A small text-conditioned image diffusion model, trained from scratch: adam_atan2 at rate 0.0013, batches of 64.
Rows from block 9 of the denoiser, named by matrix and row number. Rows with one number belong to one channel. Each number is 50 + 10 x the weight over its row's rms, rounded and kept within 0 to 99. All counts start at 0. After the name is the row's rms in percent of the matrix's.
# convs0: first 3x3 conv (model.decb.0.1.convs.0.weight, 96x96x3x3), inputs 60-79, a 3x3 kernel for each
# convs1: second 3x3 conv (model.decb.0.1.convs.1.weight, 96x96x3x3, transposed), outputs 60-79, a 3x3 kernel for each
convs0.72 097:55 51 73 59 40 53 48 21 50 65 46 51 52 52 50 39 26 54 66 60 47 52 41 43 51 61 71 46 43 37 38 49 38 45 52 48 42 53 55 45 54 45 49 66 52 45 46 37 55 40 46 48 57 38 65 51 33 50 64 52 46 62 39 47 22 64 49 34 51 53 40 43 69 65 39 53 53 52 33 54 37 56 60 49 57 42 46 64 59 53 44 45 36 39 50 57 63 62 50 60 52 77 38 65 64 50 44 51 54 48 53 44 44 18 41 47 41 64 43 62 35 51 55 56 56 58 43 39 42 25 41 50 49 28 30 55 39 70 35 45 68 28 43 44 58 47 30 68 53 55 71 88 58 51 63 55 54 51 41 43 40 60 58 49 55 55 47 62 44 46 35 49 45 56 55 46 37 60 49 69
convs0.73 097:49 52 43 48 43 50 38 45 40 60 54 53 59 63 63 59 62 51 61 52 44 53 50 65 23 53 58 53 34 71 51 49 52 40 51 51 62 38 60 51 55 56 49 42 47 52 49 58 58 48 38 46 44 36 55 40 58 52 61 39 45 51 42 53 65 37 35 57 35 33 25 51 45 51 65 66 56 46 37 37 41 62 54 48 39 47 38 35 45 36 47 45 50 65 44 38 62 38 39 41 61 30 47 45 52 57 52 36 47 58 58 50 49 54 45 29 73 55 51 37 44 49 38 62 29 46 62 44 54 46 57 54 43 68 41 47 48 40 45 52 50 57 65 81 53 39 44 54 69 47 52 47 43 48 56 57 66 46 56 36 53 47 52 45 52 51 41 45 34 37 42 57 48 52 53 66 47 66 53 36
convs0.74 093:58 52 41 51 47 55 65 41 35 71 56 53 50 68 46 46 37 33 59 54 56 60 41 27 17 59 46 61 40 50 58 46 55 36 62 48 31 43 37 43 53 45 50 72 58 69 56 43 57 60 43 41 47 51 57 38 55 50 49 45 54 60 34 61 43 51 38 46 62 43 42 54 31 30 41 58 38 47 41 41 44 32 29 42 56 54 61 45 52 55 36 51 70 20 42 50 27 46 64 44 45 64 48 56 65 48 45 61 49 55 43 65 56 38 40 60 38 59 60 44 44 41 21 52 49 55 48 57 55 50 54 68 59 42 47 47 35 39 57 40 45 28 29 52 38 26 58 40 58 61 61 57 85 57 58 51 37 63 49 47 57 62 44 28 56 32 41 55 46 57 64 37 52 41 52 62 38 45 49 58
convs0.75 096:42 41 48 53 39 49 49 61 35 34 47 52 56 36 42 42 65 64 44 42 62 47 69 38 53 46 63 59 45 51 62 56 52 36 68 60 55 55 68 39 46 46 50 51 48 60 53 66 52 59 51 59 68 49 49 52 60 45 47 63 43 47 54 52 60 53 61 64 47 25 53 34 63 64 49 56 51 51 52 43 40 48 59 37 49 69 50 63 44 43 63 56 63 48 56 43 52 55 43 35 50 52 42 33 51 46 32 67 29 42 49 42 47 42 46 60 55 57 55 44 66 40 50 46 49 51 40 53 38 55 59 57 58 47 60 48 29 50 13 33 62 46 62 64 62 52 53 32 44 48 33 45 45 58 64 60 64 46 45 76 40 69 47 54 56 62 51 40 45 53 47 69 70 55 52 38 44 45 58 65
convs0.76 094:56 67 51 42 47 48 65 50 47 52 41 54 57 51 49 40 50 62 46 47 46 44 33 38 40 54 45 65 56 44 52 51 68 55 34 44 50 46 53 59 42 43 54 47 51 35 53 65 64 46 58 36 30 65 44 57 51 49 62 45 44 46 35 60 41 67 52 45 56 51 41 62 58 46 58 70 48 53 37 57 67 56 57 62 44 46 57 48 48 58 54 47 57 64 62 47 57 54 53 41 34 41 52 55 55 65 47 57 58 41 56 52 58 41 54 35 55 60 65 57 63 53 57 49 40 54 43 53 51 53 51 49 58 55 66 58 62 45 49 53 40 47 47 50 47 64 65 61 71 51 47 50 52 45 64 58 53 25 41 47 32 44 47 46 32 59 77 53 48 60 58 36 62 54 53 35 31 59 66 44
convs0.77 096:50 62 50 74 55 50 45 53 56 40 41 28 27 49 62 40 39 53 41 43 56 45 47 42 52 43 49 59 60 39 40 67 51 35 72 46 57 33 37 51 53 48 43 35 48 50 66 48 47 59 67 27 49 65 39 41 56 49 60 44 60 57 72 57 65 47 34 51 61 33 33 46 51 39 51 46 44 58 53 44 45 63 57 58 59 39 56 61 57 62 38 48 25 43 53 45 34 65 50 35 46 53 42 43 39 56 42 56 46 53 59 44 41 35 34 39 58 49 38 50 38 47 40 64 41 48 41 49 43 48 40 51 49 39 38 48 57 55 56 61 47 31 34 39 28 23 58 59 57 48 45 62 47 50 60 60 36 66 46 60 58 49 54 48 66 42 50 56 64 66 48 35 58 26 27 24 53 56 40 28
convs0.78 101:49 52 42 39 62 37 56 54 56 42 69 61 46 27 41 42 58 47 41 50 62 47 45 39 57 49 48 54 61 45 58 34 58 63 58 58 51 32 42 37 39 54 43 40 51 50 58 54 53 30 52 54 33 31 60 53 67 61 56 52 51 43 54 50 45 66 45 64 52 42 41 54 58 47 57 51 49 40 57 50 59 64 62 56 51 63 64 60 55 52 76 59 41 40 53 68 42 64 59 63 69 38 40 43 51 50 68 43 70 47 56 66 54 50 60 31 45 45 54 60 52 48 56 54 59 42 34 63 52 42 44 66 41 48 60 58 56 46 52 39 49 39 48 62 58 53 70 57 64 58 70 71 53 44 51 52 54 42 46 64 42 52 59 46 42 55 61 56 62 72 64 43 64 49 34 48 34 37 49 65
convs0.79 100:41 58 44 64 69 59 40 52 50 75 71 63 42 33 38 47 58 39 42 34 47 43 70 48 50 44 71 50 64 39 43 31 52 55 39 45 60 63 44 73 40 55 41 60 40 48 62 66 43 57 45 37 51 71 57 47 51 40 44 64 29 60 65 55 53 50 54 58 60 45 38 58 57 27 21 72 61 58 62 57 65 37 35 54 58 50 46 68 63 49 37 65 37 52 59 44 33 36 42 53 38 51 54 47 30 70 67 55 40 55 67 55 35 45 50 56 59 46 61 56 42 51 62 52 48 53 55 50 38 49 58 42 50 58 44 61 57 64 41 48 38 60 62 74 61 53 43 48 64 55 58 40 46 62 58 52 39 73 65 32 47 52 44 70 54 45 42 46 39 32 29 41 59 52 65 41 58 50 30 45
convs0.80 098:53 46 54 46 42 56 47 38 55 57 39 45 46 30 47 53 48 56 71 53 61 62 51 51 66 48 47 34 54 69 50 59 49 51 52 42 40 39 60 52 29 46 46 36 51 50 60 60 57 48 42 75 39 56 48 33 58 62 52 42 48 44 68 48 67 52 56 53 61 57 59 67 46 61 57 47 74 44 64 52 52 40 46 56 48 64 55 39 70 33 69 41 40 63 58 65 59 44 61 60 85 61 52 65 49 65 52 61 52 56 44 48 44 64 50 51 64 56 55 62 40 53 65 58 42 52 53 53 65 62 43 53 59 49 44 28 48 49 34 48 66 56 48 53 41 56 42 44 38 39 80 63 66 55 40 31 59 42 52 53 54 45 48 63 52 62 68 48 56 68 67 46 49 56 51 57 43 37 44 74
convs1.72 096:57 59 54 65 46 49 58 42 53 45 39 40 54 52 49 60 44 51 42 59 52 53 41 61 62 58 46 48 49 48 61 72 76 54 50 65 45 65 46 61 45 46 50 40 43 63 41 52 46 48 45 48 45 49 47 58 39 53 62 50 57 39 36 53 64 53 65 53 43 48 38 31 51 51 58 52 56 55 49 43 56 59 66 57 55 55 50 55 72 47 33 39 47 56 33 51 63 46 59 63 60 51 42 51 22 51 48 58 51 33 50 66 48 56 60 48 57 48 26 29 37 48 38 52 40 55 63 67 42 60 53 59 38 59 52 50 57 49 61 45 62 67 63 64 53 43 78 43 49 68 37 41 48 53 53 60 63 45 49 48 54 58 52 43 62 43 51 47 72 46 51 41 60 34 43 61 46 50 58 52
convs1.73 100:36 59 55 45 41 51 69 59 48 52 47 53 66 44 50 46 53 34 45 72 32 44 47 36 62 30 62 69 39 52 63 56 39 58 40 54 49 49 50 39 53 65 49 37 51 66 51 47 35 61 46 56 44 39 49 45 65 53 74 44 59 44 50 58 64 50 43 64 50 61 62 49 48 54 54 40 55 58 31 42 47 49 54 52 65 59 49 55 45 51 58 37 42 55 54 50 51 25 33 45 36 70 45 49 31 49 60 65 77 52 27 40 63 44 39 41 66 47 53 49 46 57 39 61 51 44 39 41 43 45 56 54 36 47 40 47 50 55 46 62 38 58 71 55 51 47 42 37 54 40 66 59 52 41 52 51 55 29 47 49 46 44 51 53 52 51 49 45 47 60 57 33 53 80 54 47 50 53 41 54
convs1.74 094:48 45 46 74 77 34 57 50 34 34 49 61 28 38 54 57 44 49 39 67 58 47 44 65 64 52 48 36 47 39 56 46 45 43 56 46 68 54 42 35 49 74 50 51 31 77 61 57 49 55 47 68 57 50 38 53 67 56 46 44 46 34 56 52 56 73 59 37 39 64 43 52 63 49 49 46 48 72 54 58 58 53 45 48 38 59 55 52 55 43 42 57 52 39 40 65 35 50 75 55 71 46 51 49 56 70 54 38 45 44 40 47 42 61 49 40 44 48 52 52 53 35 52 56 74 47 33 74 51 58 60 48 37 71 35 38 57 73 47 59 50 44 52 72 48 51 50 38 63 46 47 66 49 35 37 51 50 47 35 56 36 52 45 50 60 52 72 61 48 54 55 37 50 33 40 55 54 79 44 44
convs1.75 101:27 57 58 59 53 51 53 56 38 45 36 45 45 44 47 47 42 47 50 57 66 43 57 53 63 60 66 58 48 68 38 42 56 66 51 43 50 53 61 39 40 53 59 31 50 25 49 48 55 34 52 61 29 55 43 60 44 67 61 48 55 29 33 49 40 61 39 55 63 50 53 55 33 40 56 43 58 37 42 66 67 42 35 47 48 58 59 44 53 73 51 43 26 42 48 48 42 51 49 66 42 63 42 56 41 44 62 52 47 54 55 45 51 43 58 55 48 60 47 38 58 60 44 33 37 52 86 54 48 50 38 55 48 49 46 53 44 62 39 60 62 31 54 66 50 58 50 46 52 58 51 61 55 31 53 52 49 65 65 42 58 29 52 44 63 61 47 50 59 59 32 56 35 52 48 48 51 43 49 52
convs1.76 098:55 59 47 42 31 53 39 45 49 46 46 44 55 57 42 46 39 57 43 69 49 52 45 52 36 49 57 44 57 45 70 57 46 59 56 60 51 47 46 63 56 55 53 60 39 54 52 45 60 50 52 42 49 41 61 52 68 45 48 55 36 39 48 50 34 38 42 58 58 49 43 58 51 64 51 28 30 45 69 52 38 59 44 51 47 28 57 56 54 42 53 47 41 54 57 45 40 53 39 36 57 43 49 43 51 49 45 42 47 49 39 57 66 43 42 50 54 35 45 34 58 74 53 47 50 52 40 60 40 53 66 43 44 44 52 57 57 59 55 51 34 63 50 59 45 34 22 52 49 40 48 53 56 50 57 54 73 55 37 43 68 62 37 46 33 34 50 41 42 56 47 37 44 48 61 44 53 61 54 61
convs1.77 096:40 39 30 56 71 52 49 47 51 50 63 56 41 54 56 66 44 54 47 65 58 34 25 77 34 41 49 63 61 43 52 52 60 44 48 55 38 51 55 46 51 47 57 51 58 58 48 50 27 45 48 42 49 47 49 47 61 47 56 42 56 74 54 45 72 50 67 45 62 44 55 55 64 60 49 40 42 41 46 30 48 40 55 57 30 35 55 43 50 47 56 48 51 72 40 59 57 59 65 57 39 56 59 57 58 62 56 53 52 53 51 52 61 39 58 63 49 37 47 45 55 52 40 59 47 75 52 43 63 62 34 65 55 37 52 55 38 34 33 37 24 43 52 37 46 40 60 51 52 55 44 42 38 35 38 46 30 37 49 56 49 45 62 47 48 59 65 58 60 54 57 54 48 54 54 37 61 61 56 47
convs1.78 099:52 61 33 48 56 49 53 44 53 45 70 44 55 53 61 58 43 38 36 49 49 66 41 57 51 51 50 64 54 32 47 52 39 43 45 45 60 49 53 50 58 59 60 65 33 56 58 47 48 48 38 48 61 61 59 56 40 53 64 53 37 38 46 51 44 48 59 45 40 41 54 58 65 64 24 62 60 53 48 48 45 38 47 42 62 55 55 33 52 54 66 37 50 60 55 51 62 64 65 41 36 44 51 35 45 61 51 51 47 66 38 33 60 42 37 44 46 33 31 58 27 49 48 60 55 48 66 45 39 46 55 65 32 40 39 45 42 47 50 47 42 43 55 35 44 56 59 55 64 51 51 44 35 50 61 37 35 51 53 48 53 41 43 55 41 48 66 41 65 52 49 45 66 64 50 39 71 62 41 58
convs1.79 102:43 28 53 72 51 39 50 33 55 58 33 35 52 52 31 71 54 67 60 57 43 44 40 44 48 47 54 45 42 66 36 45 52 65 58 62 44 46 51 51 57 54 36 57 48 34 49 44 57 52 43 36 58 35 53 53 59 40 58 52 42 58 43 59 40 49 65 43 55 65 40 30 52 50 61 38 56 55 36 70 47 49 35 45 46 66 58 57 39 51 40 73 48 46 41 67 36 41 40 66 35 62 56 37 44 51 48 42 59 50 42 35 61 55 48 51 48 57 47 55 60 56 41 56 42 61 47 65 45 60 50 30 64 52 57 40 43 61 58 55 60 56 62 53 53 58 46 54 52 57 31 36 36 45 41 49 44 66 56 39 80 71 41 54 56 59 59 49 51 53 42 48 40 73 67 55 42 45 53 60
convs1.80 103:52 50 45 44 47 35 40 43 40 53 45 33 56 58 51 51 59 49 37 49 55 57 44 56 64 33 45 51 51 61 45 61 47 56 54 57 52 40 58 57 42 58 47 45 43 66 41 70 39 58 63 40 28 61 62 38 44 42 58 63 31 47 34 60 68 57 44 63 63 70 56 40 48 57 52 55 30 43 46 46 61 43 57 49 55 68 48 31 51 56 62 53 38 57 46 37 64 67 33 39 35 42 38 43 62 49 50 50 57 58 55 52 36 40 57 64 38 63 44 63 52 60 47 63 58 47 42 57 55 33 40 53 45 42 41 32 65 52 50 59 40 43 48 49 47 42 53 52 53 56 65 45 68 54 63 48 71 37 47 41 40 53 57 33 55 42 31 50 68 37 54 55 43 40 40 54 28 32 61 47